{
  "model": "CTC audio transcriber",
  "gain_aug_db": 6,
  "n_mels": 40,
  "init": "trunc_normal_002",
  "beta1": 0.9,
  "epochs": 86.0
}
Rows from block 5 of a small CTC audio transcriber, named by matrix and row number. Rows with one number belong to one channel. Each number is 50 + 15 x the weight over its row's rms, rounded and kept within 0 to 99. All counts start at 0.
After each channel's rows are labels from the 100 clips, of 14976, where the channel reaches its largest size: "strongest on" is what is common among them. Only what is clearly more common there than usual is listed. The data: melodies that start on their tonic, played by one synthesised instrument.
# filt: filter width-3 conv (model.blocks.5.filt.weight, 128x128x3, each kernel summed), inputs 0-127
# gate: gate width-3 conv (model.blocks.5.gate.weight, 128x128x3, each kernel summed), inputs 0-127
# out: residual pointwise conv (model.blocks.5.out.weight, 128x128x1, transposed), outputs 0-127

filt.101:40 39 56 44 47 54 18 45 63 67 59 43 52 46 49 52 24 73 80 48 48 33 39 47 43 49 17 56 61 55 32 56 61 59 51 17 51 69 43 49 63 45 64 69 33 57 29 40 53 58 40 47 24 50 84 62 59 25 49 43 55 50 31 08 21 45 44 51 47 87 44 43 45 73 53 72 53 51 52 34 12 58 41 45 52 47 51 43 81 38 39 58 39 40 42 84 40 30 42 49 69 30 53 64 57 39 50 30 84 53 38 72 58 34 52 43 52 57 59 49 68 76 64 66 38 45 51 42
gate.101:23 12 20 61 66 28 38 60 31 36 47 42 53 39 68 58 53 52 51 38 61 29 59 60 60 37 99 53 37 34 43 55 30 39 36 30 43 37 62 39 39 64 61 37 53 31 56 56 62 21 58 56 69 41 20 49 59 53 55 69 55 61 22 55 61 37 70 61 38 63 40 61 33 68 36 54 39 68 45 34 31 33 26 56 46 63 51 69 35 58 57 56 59 24 24 43 57 61 73 47 36 56 50 40 77 47 39 32 21 58 68 58 33 59 45 49 50 42 35 40 56 66 47 34 52 38 51 20
out.101:58 65 17 39 53 55 38 54 42 71 63 64 46 52 45 52 47 54 58 64 55 45 53 57 46 62 28 69 66 18 65 23 58 41 40 23 66 27 58 37 54 07 45 53 49 38 49 64 32 42 75 28 26 53 60 46 36 52 41 52 62 75 41 30 06 51 49 47 32 52 76 48 30 75 42 77 50 52 62 41 59 51 46 68 53 50 49 34 63 67 39 42 63 48 40 48 33 48 34 48 44 46 50 55 73 67 39 61 52 66 40 34 61 64 47 62 56 45 41 54 52 66 52 57 00 39 20 62
strongest on: the note F#; tonic: F#

filt.52:54 24 71 28 51 64 42 50 62 61 54 44 38 35 84 93 38 83 59 61 48 56 44 64 58 76 62 71 66 34 55 41 74 35 63 43 39 48 55 46 54 09 57 70 58 62 42 50 85 54 51 73 54 62 34 70 42 42 52 97 42 51 40 53 66 51 69 39 31 43 56 43 08 56 57 55 32 43 46 39 37 49 35 72 59 48 57 46 64 43 58 42 37 47 67 63 36 52 17 58 55 43 49 58 49 62 49 47 57 57 49 52 58 26 35 64 44 41 63 53 69 66 31 72 46 48 35 30
gate.52:45 71 51 63 40 31 42 46 43 36 35 43 65 20 90 50 50 28 58 34 56 56 58 47 52 71 60 58 17 69 48 49 26 49 22 44 25 45 61 37 26 64 31 51 29 58 51 62 55 54 45 30 58 49 41 53 85 62 50 45 50 56 47 47 16 40 82 52 46 47 53 63 30 48 33 42 07 54 72 27 34 42 51 29 55 59 58 48 82 59 38 43 60 52 60 51 45 52 53 22 26 35 61 40 54 36 43 65 34 62 63 45 55 46 51 55 61 47 39 55 25 59 46 07 74 46 61 34
out.52:73 57 59 60 56 60 50 25 72 64 67 73 21 51 99 63 40 56 56 63 45 67 51 62 67 63 49 70 50 50 47 29 62 76 48 32 30 38 47 52 49 27 44 37 53 52 69 73 66 54 54 27 50 33 55 30 34 74 51 68 40 53 37 24 39 31 70 31 42 31 53 46 35 65 69 46 36 53 57 53 34 36 29 44 50 58 22 55 66 59 80 49 51 58 66 49 42 60 54 58 52 51 54 56 64 43 31 47 47 66 40 27 51 43 26 40 43 58 35 71 53 49 21 23 21 46 35 55
strongest on: square lead

filt.39:52 95 51 34 53 55 37 36 24 58 63 50 32 58 21 29 57 27 47 50 39 63 48 34 35 34 20 37 44 41 50 57 40 77 45 68 45 52 48 60 40 72 54 34 33 75 42 57 43 44 45 59 80 44 80 27 53 47 48 55 52 38 66 48 38 53 48 21 58 35 47 47 36 54 62 47 48 38 52 42 63 51 68 44 66 55 43 07 78 55 42 66 43 39 58 62 46 56 52 76 49 97 67 46 76 33 35 80 39 47 61 41 48 61 44 65 58 57 52 52 60 40 54 65 31 56 17 62
gate.39:51 62 59 47 74 33 62 56 38 42 34 61 62 56 39 60 62 44 31 51 56 67 64 50 65 43 49 62 43 30 70 46 23 64 41 72 49 39 61 48 48 31 61 46 46 00 65 49 37 63 67 48 41 59 35 45 42 44 46 39 58 60 43 32 55 50 45 00 35 23 59 59 72 39 38 74 51 57 48 66 89 30 43 48 34 48 58 54 44 56 76 46 63 40 49 45 43 51 43 48 29 09 37 57 92 46 38 64 34 50 35 32 56 58 52 46 42 33 45 59 49 44 47 73 50 59 42 55
out.39:41 60 24 53 67 32 41 43 27 58 60 49 42 48 47 35 53 48 31 25 60 44 40 45 17 27 44 43 42 21 37 77 43 52 44 45 74 55 54 52 50 53 43 40 36 32 58 48 29 35 59 24 34 42 49 65 52 43 45 51 39 55 65 52 19 65 43 42 47 26 44 47 28 69 58 64 64 50 38 52 75 44 54 86 60 40 44 14 56 26 07 45 31 64 27 58 51 47 55 52 60 66 39 51 68 58 30 65 36 53 35 65 55 68 68 60 23 37 69 43 51 62 79 91 47 57 40 50
strongest on: the note C#; organ-like

filt.31:40 57 34 54 42 58 39 51 60 58 53 36 52 49 38 47 40 64 41 59 43 39 45 50 47 36 06 52 59 53 33 52 59 61 58 38 40 48 38 52 54 48 56 27 47 58 33 80 56 58 35 51 36 51 45 67 62 51 38 19 33 57 54 56 39 63 48 55 59 62 42 48 64 43 63 22 49 53 54 54 58 63 67 55 44 17 53 62 99 39 73 87 41 38 47 40 50 54 23 50 63 83 47 28 49 39 66 55 41 58 63 60 64 47 57 48 39 61 53 41 57 70 20 26 57 52 54 22
gate.31:44 31 60 43 39 21 47 67 59 29 20 37 52 27 62 63 60 51 67 44 73 52 62 51 69 28 43 47 30 29 62 44 30 41 28 47 52 30 59 52 31 20 50 55 36 49 67 32 22 50 69 30 45 51 23 71 46 38 55 52 66 58 26 40 64 30 39 46 41 52 53 58 37 36 33 72 41 73 43 47 66 34 30 65 37 57 54 99 02 52 50 36 62 59 43 50 57 53 49 70 47 35 52 48 50 44 24 33 56 55 49 45 54 44 46 38 49 43 24 58 57 59 30 53 58 48 38 43
out.31:63 52 56 34 59 57 59 50 49 45 73 54 50 49 45 61 38 58 40 46 56 34 69 57 59 78 12 59 65 73 51 39 39 17 47 52 62 50 74 46 49 20 44 44 56 24 25 53 55 52 70 51 24 61 61 76 41 38 64 22 55 43 34 41 55 40 42 56 44 99 69 63 65 54 50 75 36 48 70 50 48 56 38 53 35 18 33 58 39 59 43 56 41 60 59 46 40 46 26 32 32 66 24 44 39 41 59 65 41 52 60 25 60 65 64 69 47 52 47 43 28 78 42 58 33 62 47 71
strongest on: the note F#; tonic: F#; square lead

filt.66:63 68 78 46 26 70 53 29 39 70 55 72 50 56 58 38 36 76 47 60 40 65 36 48 35 46 69 41 65 57 35 55 72 64 66 39 53 72 39 53 57 73 58 53 45 69 32 50 40 55 43 47 51 51 34 50 47 58 51 29 37 38 67 46 56 56 49 45 69 47 45 40 38 54 59 28 65 49 52 46 49 63 66 47 66 90 52 14 43 43 38 39 32 87 62 72 48 32 46 48 78 66 42 73 30 37 54 60 99 35 75 62 40 49 58 50 66 64 68 48 64 38 48 87 44 57 64 48
gate.66:58 45 59 23 52 39 52 59 77 42 19 42 50 58 77 54 55 48 49 43 43 39 53 40 53 38 40 64 45 67 39 67 30 60 45 62 42 39 42 54 44 46 25 55 36 29 55 63 39 51 60 65 36 44 71 59 65 59 41 34 50 55 65 37 35 37 71 26 56 28 54 52 55 67 39 39 43 43 28 43 45 39 85 68 00 26 55 67 99 55 63 63 51 50 44 46 42 48 40 47 59 68 44 36 35 41 41 54 15 64 49 38 52 49 56 45 50 48 29 55 28 56 28 25 77 56 42 21
out.66:42 85 52 65 74 31 78 49 48 53 52 53 52 73 40 48 43 44 53 32 71 66 32 37 24 40 66 20 41 40 46 62 48 57 33 37 65 62 61 42 55 64 63 46 38 63 42 56 56 63 61 25 57 39 36 47 53 41 47 31 32 40 61 71 42 38 50 67 51 52 38 34 26 68 57 56 33 65 44 32 44 49 46 73 45 39 38 35 28 47 32 01 35 73 27 49 45 38 18 35 69 64 55 66 35 40 55 39 80 48 79 39 62 57 51 41 47 23 77 73 29 62 67 40 63 49 52 56
strongest on: square lead

filt.58:44 45 57 46 79 31 41 41 51 43 46 47 58 51 35 61 47 61 36 73 36 65 40 62 50 38 39 48 39 52 56 50 39 20 47 49 39 58 56 47 40 31 54 59 36 54 47 47 49 46 49 47 18 62 48 54 12 35 46 48 43 44 45 33 60 43 47 44 47 86 42 43 78 34 45 71 48 51 36 73 43 32 01 27 43 60 40 99 40 54 65 41 39 63 39 68 27 39 65 63 30 36 41 76 29 62 42 27 55 41 41 51 48 55 09 57 26 40 53 48 55 62 47 47 30 69 84 38
gate.58:54 71 35 25 77 35 37 46 50 35 29 62 65 44 44 43 73 68 47 36 53 48 70 59 64 38 71 47 34 39 51 56 40 70 34 53 52 69 44 54 32 68 51 36 48 62 60 61 42 47 68 55 73 30 39 30 32 43 56 46 66 74 42 36 30 31 65 46 36 57 53 28 75 35 33 41 45 51 58 23 39 36 48 48 45 68 52 33 94 79 62 49 66 42 48 77 48 65 56 38 24 86 55 69 28 47 39 52 17 45 55 45 44 59 68 66 49 48 48 45 25 28 42 43 46 77 27 39
out.58:55 45 37 36 46 45 36 62 60 38 65 40 47 22 44 46 38 43 29 49 42 41 55 49 46 35 41 66 60 42 49 73 56 53 30 51 52 47 43 50 54 42 45 47 44 22 38 44 49 33 39 64 55 42 82 51 76 36 36 63 38 71 48 56 31 64 35 06 38 30 46 37 20 55 38 73 66 29 35 58 63 49 55 73 67 56 36 41 82 33 33 75 44 70 33 66 60 46 74 51 66 55 40 42 67 84 69 61 42 51 29 62 57 74 79 73 56 42 59 69 48 53 53 74 39 40 10 39
strongest on: the note F#; sine tone; square lead

filt.119:32 64 72 49 30 44 62 36 53 75 78 47 53 67 52 60 51 36 49 45 42 44 38 24 34 48 49 24 44 49 69 41 52 48 37 80 35 46 24 50 35 66 44 50 24 21 46 22 59 57 36 44 43 36 44 72 73 69 32 58 58 44 43 73 62 69 42 10 49 25 54 58 36 63 59 38 37 39 61 63 74 60 29 44 47 70 44 46 61 40 55 56 63 62 54 75 59 35 54 70 68 25 51 47 68 34 36 66 62 41 27 48 44 24 46 26 46 51 60 53 60 41 54 46 81 45 65 12
gate.119:45 59 56 58 44 31 44 57 69 33 15 61 63 50 56 63 65 46 51 40 56 29 64 48 69 56 72 57 41 54 48 42 16 64 42 36 50 36 57 43 40 46 51 77 57 54 58 72 54 57 72 44 30 68 23 53 71 35 52 51 62 56 43 18 32 24 75 90 23 59 62 53 52 39 34 37 39 55 57 43 28 22 82 67 41 53 58 54 54 59 47 48 64 31 49 44 46 56 62 45 42 53 59 51 21 39 53 64 46 61 27 36 56 61 62 06 51 32 32 61 63 37 47 18 81 51 47 49
out.119:34 61 71 16 39 53 15 36 50 60 51 65 21 32 35 50 28 33 38 64 42 18 68 33 11 43 47 45 69 87 73 49 36 41 53 63 41 48 36 58 54 27 43 53 43 33 25 40 62 56 34 40 24 40 56 45 60 52 67 67 50 53 55 24 59 49 40 29 50 36 56 34 64 39 47 57 33 46 54 49 61 37 16 29 33 51 36 50 66 44 57 57 51 60 51 73 50 33 52 63 69 08 54 56 69 52 59 46 39 44 36 47 58 56 58 38 42 58 56 42 63 43 66 49 50 12 40 30
strongest on: the note B; tonic: B

filt.44:69 51 54 20 31 51 76 60 61 28 39 71 69 45 48 69 60 61 41 66 55 69 51 77 61 44 61 63 49 30 37 62 46 43 60 32 58 43 56 32 31 34 51 49 85 19 70 36 65 70 72 48 48 53 39 74 70 53 43 51 53 45 64 48 37 21 64 31 44 41 51 35 46 19 46 55 53 39 37 04 43 44 35 71 41 48 47 44 23 59 48 37 47 66 51 54 51 62 50 42 34 32 41 55 71 48 55 54 35 68 34 36 44 80 67 71 35 46 55 56 15 40 28 53 56 59 22 31
gate.44:24 61 50 41 47 22 33 47 52 28 45 43 50 64 60 53 53 50 66 21 50 31 74 36 65 28 53 14 44 60 36 52 30 34 30 68 42 43 55 58 51 61 51 65 25 27 48 45 25 26 52 62 45 38 47 38 34 22 50 53 59 50 33 35 63 00 56 33 50 41 39 14 40 46 10 52 41 68 43 19 53 25 54 44 38 38 49 55 66 52 57 50 45 19 40 41 60 40 59 73 56 40 46 39 51 50 56 73 40 35 54 71 39 48 57 31 34 62 26 62 44 57 61 43 54 42 64 65
out.44:37 34 50 42 37 26 64 42 61 55 53 53 37 42 36 46 49 50 15 78 39 54 00 46 61 49 67 59 39 31 76 52 56 42 50 32 21 41 32 29 42 52 45 45 24 59 74 63 48 70 12 42 78 40 57 51 51 36 47 57 18 58 33 59 40 47 53 55 73 61 44 41 56 34 44 23 21 70 35 41 46 39 56 42 60 58 33 64 48 56 54 48 52 67 44 49 51 29 44 64 28 48 58 63 41 60 59 52 32 34 44 41 40 48 41 61 30 37 28 38 26 08 57 49 53 60 47 49
strongest on: pace: fast; bell-like

filt.76:57 36 42 57 67 40 40 66 70 32 33 64 42 45 47 49 77 49 40 38 52 43 63 46 53 30 62 69 41 53 28 65 37 62 45 33 80 66 49 46 60 58 45 20 57 24 53 14 55 51 53 48 37 57 25 70 37 20 52 44 41 61 54 42 43 30 71 44 39 24 43 50 71 35 35 67 30 48 56 43 76 42 58 65 00 63 55 56 20 61 54 53 53 28 40 61 23 56 53 38 27 53 33 60 65 44 50 38 44 77 48 38 48 65 68 49 73 49 51 48 65 63 53 61 69 51 52 51
gate.76:38 32 53 55 65 29 40 55 68 37 42 62 45 46 45 47 53 30 52 41 41 39 56 51 58 55 56 53 43 50 69 43 33 38 42 70 33 29 53 47 34 41 51 62 49 31 53 06 74 35 56 53 06 62 49 51 55 38 64 64 38 50 48 48 63 34 50 13 47 97 44 53 97 40 25 86 41 51 43 64 66 33 45 27 34 48 39 64 47 57 74 48 46 74 42 33 45 46 53 59 33 36 63 39 35 57 51 51 45 56 50 21 68 57 46 20 55 42 34 70 69 46 50 71 63 38 50 70
out.76:41 59 44 32 35 56 37 43 51 59 39 61 39 85 52 64 71 40 42 75 39 61 68 35 26 52 60 41 32 59 52 50 34 48 67 35 66 52 47 58 39 43 50 46 65 69 68 57 47 56 26 47 55 24 40 26 46 51 58 67 49 56 51 29 56 39 57 52 66 36 72 41 80 51 73 16 30 56 27 31 71 56 51 45 45 73 70 61 50 66 77 37 33 27 53 58 56 51 55 54 41 20 65 76 55 44 66 53 59 40 39 44 35 27 11 25 51 59 75 22 72 55 59 39 66 32 72 43
strongest on: the note D#; tonic: D#

filt.16:66 41 71 48 62 57 65 34 57 51 52 70 68 37 38 64 61 46 43 67 48 51 52 54 48 44 21 39 52 53 77 45 28 74 51 34 75 54 44 47 39 27 51 63 53 39 62 34 42 76 62 65 21 60 29 72 49 61 53 49 58 50 49 24 47 32 38 85 39 31 56 28 10 20 64 40 57 52 45 51 72 38 27 62 52 56 40 45 52 56 37 29 74 55 59 55 58 30 56 68 86 36 54 64 47 41 42 65 60 50 48 35 52 53 59 34 55 40 50 45 92 56 43 83 36 54 29 22
gate.16:47 60 53 36 60 34 52 34 36 29 52 66 60 58 50 53 62 38 47 41 60 47 66 40 58 55 45 45 32 22 94 42 29 62 40 53 43 46 56 54 26 40 32 54 42 07 38 61 66 58 66 42 64 44 43 55 56 65 53 35 50 52 55 34 61 25 63 62 16 62 55 19 50 38 39 37 41 34 56 52 44 23 57 56 48 40 55 50 44 70 51 35 59 83 53 63 50 55 49 26 43 35 49 75 52 13 47 85 35 61 51 09 43 61 90 35 62 43 34 53 44 34 43 67 58 65 38 57
out.16:55 51 69 23 28 69 49 67 61 32 63 72 52 25 68 77 59 56 22 52 40 61 84 79 58 52 53 69 59 59 45 50 33 44 53 47 67 51 54 26 40 27 70 45 64 27 67 69 69 70 41 66 44 60 66 37 51 63 33 42 32 65 46 17 79 50 54 36 49 48 61 57 63 29 53 60 38 57 26 54 58 64 17 52 69 50 44 50 58 59 70 68 63 51 62 54 76 60 71 49 66 40 25 56 55 33 53 69 60 69 49 33 52 70 61 51 50 36 20 58 58 51 33 70 57 31 28 52
strongest on: the note G#; tonic: G#

filt.32:63 44 27 41 62 67 46 23 47 67 59 44 36 31 58 31 41 57 58 57 41 38 34 41 44 43 67 57 59 32 46 57 65 63 58 28 37 55 49 60 72 56 65 60 34 53 41 66 44 16 47 52 66 55 28 30 50 40 50 68 47 45 43 92 48 68 45 70 51 45 45 62 25 72 67 84 52 46 61 44 84 49 69 50 66 77 50 28 39 36 42 52 46 76 65 36 52 36 48 45 38 90 62 43 42 62 43 58 21 45 94 45 39 50 49 58 38 48 41 52 57 60 68 77 39 43 66 22
gate.32:56 20 32 44 43 38 44 57 73 26 25 33 48 37 55 54 62 48 65 37 62 29 67 57 70 39 44 81 41 37 45 40 27 38 40 23 49 29 67 51 50 43 53 33 53 49 59 38 35 39 71 34 58 66 71 58 51 53 51 43 59 59 44 26 34 27 75 90 38 26 58 62 49 53 40 53 42 69 67 38 52 31 48 83 26 74 58 57 54 57 46 38 66 40 53 46 41 64 78 89 27 38 60 35 32 52 42 32 47 83 20 50 53 65 52 21 45 47 40 58 42 53 54 46 42 47 43 49
out.32:46 43 26 87 73 36 50 38 43 39 43 37 52 71 59 49 61 48 51 37 61 58 37 47 36 34 46 31 41 19 50 52 35 52 57 44 56 46 49 47 43 59 58 73 28 90 56 57 11 43 67 49 42 44 32 57 47 32 35 65 54 39 72 57 20 45 55 90 59 53 37 48 56 69 35 50 45 59 54 50 63 32 83 52 54 71 82 40 48 71 12 13 38 33 38 45 35 43 48 68 35 64 68 49 50 34 35 41 47 54 49 52 51 42 28 57 55 54 76 44 72 70 48 47 39 47 69 39
strongest on: the note B

filt.17:42 32 46 47 29 42 68 78 83 62 47 54 33 43 43 41 49 69 50 56 58 31 66 39 65 69 23 53 60 27 48 33 41 49 55 86 49 45 66 56 67 52 40 47 53 52 61 18 50 62 60 70 21 67 60 87 86 65 32 34 60 52 31 34 62 52 52 42 32 64 54 64 55 45 55 44 57 59 59 37 63 46 79 73 52 58 49 84 70 55 58 81 69 64 49 38 35 59 53 64 57 78 47 52 40 67 38 58 37 40 53 70 36 39 66 41 53 35 29 63 44 40 54 68 73 50 67 28
gate.17:55 49 27 40 45 36 48 38 33 21 31 43 64 34 58 49 54 46 46 42 48 30 54 65 62 51 75 70 33 37 79 34 41 53 43 23 32 56 52 43 40 30 48 23 58 35 54 31 80 48 71 28 63 56 34 43 16 41 46 65 49 40 39 58 40 38 68 48 53 81 43 65 45 35 24 40 50 47 56 32 58 16 37 52 44 43 46 37 40 64 42 49 49 26 36 31 29 64 50 12 22 37 25 45 50 37 43 52 31 63 22 30 20 60 65 56 58 37 29 69 61 47 48 30 57 54 41 47
out.17:65 68 57 31 55 38 26 35 57 54 61 50 47 47 42 36 46 65 44 56 59 39 69 32 66 77 21 53 50 58 51 26 13 39 33 51 39 39 65 66 79 33 45 59 05 53 26 64 22 34 54 61 40 50 42 71 58 25 75 61 76 61 35 23 32 33 69 50 39 41 66 56 43 41 43 44 28 58 68 37 60 46 51 38 36 79 71 49 64 64 46 56 57 52 56 51 46 58 29 58 51 42 95 65 41 46 44 37 40 27 66 59 57 33 25 55 35 42 58 31 60 55 59 58 47 55 41 52
strongest on: the note F#; tonic: F#; organ-like

filt.85:36 62 72 32 45 51 61 51 38 51 48 47 60 23 66 62 56 60 25 48 29 47 36 50 34 39 41 06 42 78 39 75 46 66 45 61 68 68 34 45 30 68 63 48 41 40 52 58 53 36 36 49 64 42 29 69 86 56 38 71 43 45 56 43 36 59 52 81 53 70 45 35 53 45 67 58 48 41 19 51 50 64 70 56 39 48 53 28 76 35 42 50 33 84 65 63 57 39 51 55 62 63 44 67 37 31 62 41 61 50 37 65 51 40 56 44 63 40 84 37 68 82 43 66 86 48 38 38
gate.85:49 48 35 65 74 24 51 38 74 30 44 24 62 60 55 52 45 26 58 41 52 56 56 55 56 60 58 61 26 47 79 44 20 37 35 58 26 29 65 38 30 34 30 64 30 55 45 45 47 24 63 39 26 50 69 72 59 71 42 50 57 48 49 68 45 38 40 28 58 54 47 77 70 59 27 60 44 51 48 60 23 16 22 48 64 59 41 75 42 60 46 55 53 11 31 49 57 64 70 36 23 45 35 58 34 49 31 55 24 57 30 34 53 53 39 59 42 44 47 67 51 35 54 18 44 53 63 61
out.85:56 35 15 37 00 69 36 51 41 62 59 41 39 43 39 27 67 32 63 71 41 36 66 42 41 47 50 50 49 43 49 53 22 20 63 54 65 53 42 43 62 32 37 42 59 28 57 48 24 48 47 72 25 51 60 41 44 57 51 66 71 73 49 45 35 75 67 17 43 33 55 48 42 20 57 43 73 35 47 44 61 41 63 42 59 43 60 36 46 44 33 68 26 46 47 46 17 56 66 39 45 34 50 64 72 35 63 52 40 51 22 70 22 52 57 37 46 36 42 50 71 58 64 67 67 65 50 48
strongest on: the note D#; tonic: D#

filt.105:45 74 37 45 66 39 37 43 11 33 48 39 57 35 50 32 50 37 47 39 57 49 52 37 56 43 64 40 37 54 48 27 40 36 35 68 48 67 42 50 42 56 27 63 40 43 39 38 32 21 56 44 72 45 81 48 50 42 57 53 60 62 56 56 56 43 46 30 39 95 42 52 60 47 41 67 41 54 45 54 49 34 24 55 51 65 58 57 00 66 08 45 63 64 39 52 65 45 53 17 48 62 47 78 49 41 37 19 36 50 81 47 51 60 78 75 57 44 48 60 41 31 55 41 50 50 51 56
gate.105:58 54 27 37 37 20 54 46 57 24 58 41 60 40 53 46 51 61 48 42 59 49 47 49 55 44 50 56 29 49 57 59 30 19 32 34 51 72 42 44 30 63 44 34 27 44 48 46 32 40 52 70 90 52 55 77 50 52 45 39 46 52 46 49 39 31 66 70 44 55 36 54 53 30 36 57 42 47 35 24 32 46 63 52 69 56 42 48 15 54 32 57 53 25 29 59 48 38 60 28 27 91 55 63 47 63 34 73 35 47 98 63 47 41 57 63 54 42 64 47 08 67 40 35 63 50 73 65
out.105:44 47 78 61 69 60 64 55 60 42 41 52 54 52 65 58 51 58 73 22 20 44 43 50 47 43 39 38 37 56 35 47 53 57 62 69 23 66 40 71 55 77 35 46 52 83 65 47 74 45 41 63 62 40 49 41 51 60 68 62 41 19 63 40 49 17 40 58 54 48 43 52 71 21 57 38 40 57 41 55 53 49 49 28 29 43 52 78 60 67 84 83 48 37 70 46 56 51 40 65 36 48 25 26 49 38 57 13 21 32 39 57 38 41 49 52 63 69 42 31 64 61 53 19 61 66 63 38
strongest on: square lead

filt.7:58 42 12 62 30 30 49 57 58 45 07 40 46 58 39 27 46 38 82 41 78 32 56 49 61 41 34 62 47 40 36 31 50 67 47 70 46 46 53 48 50 40 40 41 51 61 68 69 51 34 69 25 46 56 21 41 39 49 50 53 82 59 36 36 46 30 51 66 47 15 42 58 63 64 28 61 52 53 66 37 17 43 66 52 30 43 53 51 46 62 60 36 56 38 38 53 39 58 38 37 13 50 41 45 46 47 51 35 27 52 23 38 50 48 46 22 73 54 20 60 42 52 63 12 40 41 40 56
gate.7:42 53 42 43 43 21 21 42 50 29 34 44 59 33 71 55 52 42 45 24 58 55 73 56 55 57 58 51 21 40 45 45 37 69 28 35 49 35 56 53 42 27 29 19 38 72 32 83 44 53 54 21 47 48 31 51 78 32 51 36 46 75 59 22 48 22 48 54 28 34 48 45 26 51 13 48 33 46 53 41 47 39 64 37 30 40 59 59 41 81 48 33 54 34 55 38 69 51 40 23 57 45 47 37 29 34 63 67 49 57 69 36 44 58 52 30 77 53 32 50 51 61 47 25 60 35 33 47
out.7:21 26 45 42 33 42 48 86 59 50 27 08 47 51 42 60 47 52 50 66 33 41 30 37 63 68 47 57 54 34 57 37 60 58 35 42 40 41 50 33 46 61 48 49 21 79 67 61 38 69 23 31 63 62 38 56 60 34 58 52 47 70 32 55 29 53 61 70 44 54 53 57 74 45 37 41 23 66 50 35 37 53 65 39 55 80 87 61 56 67 50 46 64 27 72 71 48 41 37 62 30 51 53 64 51 44 77 49 26 41 55 54 28 26 24 67 68 50 30 24 54 37 53 37 49 47 64 52
strongest on: pace: fast

filt.104:55 69 20 10 18 43 68 59 65 48 25 58 49 66 63 51 60 52 42 58 48 55 56 56 60 46 41 57 45 23 53 49 41 44 46 14 47 47 49 46 48 44 50 51 49 74 61 60 55 71 63 37 88 47 67 31 47 53 39 86 70 53 49 50 32 36 46 31 42 48 45 30 48 39 46 58 47 56 36 14 31 35 79 51 40 47 57 47 47 74 34 63 58 34 56 49 57 53 34 71 40 54 41 37 69 47 37 00 44 49 25 56 13 57 51 28 62 33 51 55 48 54 45 32 36 49 46 63
gate.104:40 37 27 39 41 24 50 65 37 36 19 36 72 43 59 52 57 45 62 58 51 49 60 56 72 63 48 58 30 44 73 27 34 46 39 58 34 43 63 43 33 26 33 43 55 62 70 70 33 53 73 54 44 59 69 33 35 62 51 56 83 53 43 67 51 45 60 12 37 62 52 76 44 37 27 07 37 57 46 35 41 32 56 47 81 46 53 67 56 66 39 49 70 51 42 41 75 65 60 47 38 56 50 50 63 49 44 26 44 62 99 49 55 47 55 34 49 37 18 56 54 34 36 36 41 57 64 63
out.104:46 47 59 36 42 62 45 49 52 51 38 62 35 39 63 70 54 64 46 66 56 40 81 65 46 55 40 49 62 55 71 38 42 41 59 46 62 53 64 41 49 34 54 52 62 27 60 80 44 69 51 32 32 50 34 67 81 55 42 93 67 54 64 24 57 57 33 30 44 52 43 58 50 38 76 66 41 70 45 46 65 38 39 26 61 68 46 16 53 70 34 50 48 72 69 60 67 65 52 71 56 31 26 69 87 50 45 56 40 61 33 47 43 77 51 33 69 56 23 36 93 47 64 65 53 48 54 61
strongest on: the note B; bell-like

filt.73:37 65 25 48 49 34 41 64 47 60 46 60 45 53 39 39 62 40 53 58 51 23 67 55 63 39 29 65 45 57 65 30 44 65 40 39 56 63 50 68 44 62 40 46 51 14 61 41 64 61 67 51 41 42 68 20 64 40 51 66 64 63 42 44 14 44 61 25 37 32 66 58 31 68 34 46 53 58 49 43 44 38 38 46 04 49 47 47 70 76 51 63 63 35 44 78 55 56 41 63 32 27 55 68 94 52 53 07 45 50 29 49 52 68 58 49 56 48 38 61 53 56 77 46 73 61 25 72
gate.73:43 39 32 39 50 36 26 53 36 44 45 46 37 55 57 43 51 45 55 23 39 53 66 46 56 20 44 61 41 64 52 61 38 76 34 27 38 28 46 53 45 53 27 34 43 33 46 77 56 52 54 39 53 38 55 36 56 46 47 81 42 61 49 44 22 36 69 62 45 00 49 47 28 40 27 26 37 45 54 39 45 38 42 50 32 56 57 60 62 64 58 65 33 15 48 67 55 60 56 44 35 36 31 54 99 44 29 40 32 60 18 56 40 50 53 56 58 51 38 58 53 62 44 58 63 46 29 67
out.73:57 50 36 40 29 58 30 14 63 56 80 61 50 64 52 67 72 32 46 47 41 48 79 62 14 16 50 63 48 57 49 79 45 63 51 49 73 45 44 49 45 39 52 47 55 43 49 51 50 34 43 40 44 50 61 39 34 55 35 55 27 53 58 56 40 43 73 58 49 05 67 46 53 68 63 56 46 31 30 63 84 49 53 80 60 66 48 54 63 36 52 68 39 32 28 67 69 61 74 63 79 52 52 57 67 55 31 65 54 74 32 49 47 50 46 53 48 52 69 40 72 64 66 73 47 18 50 68
strongest on: the note C#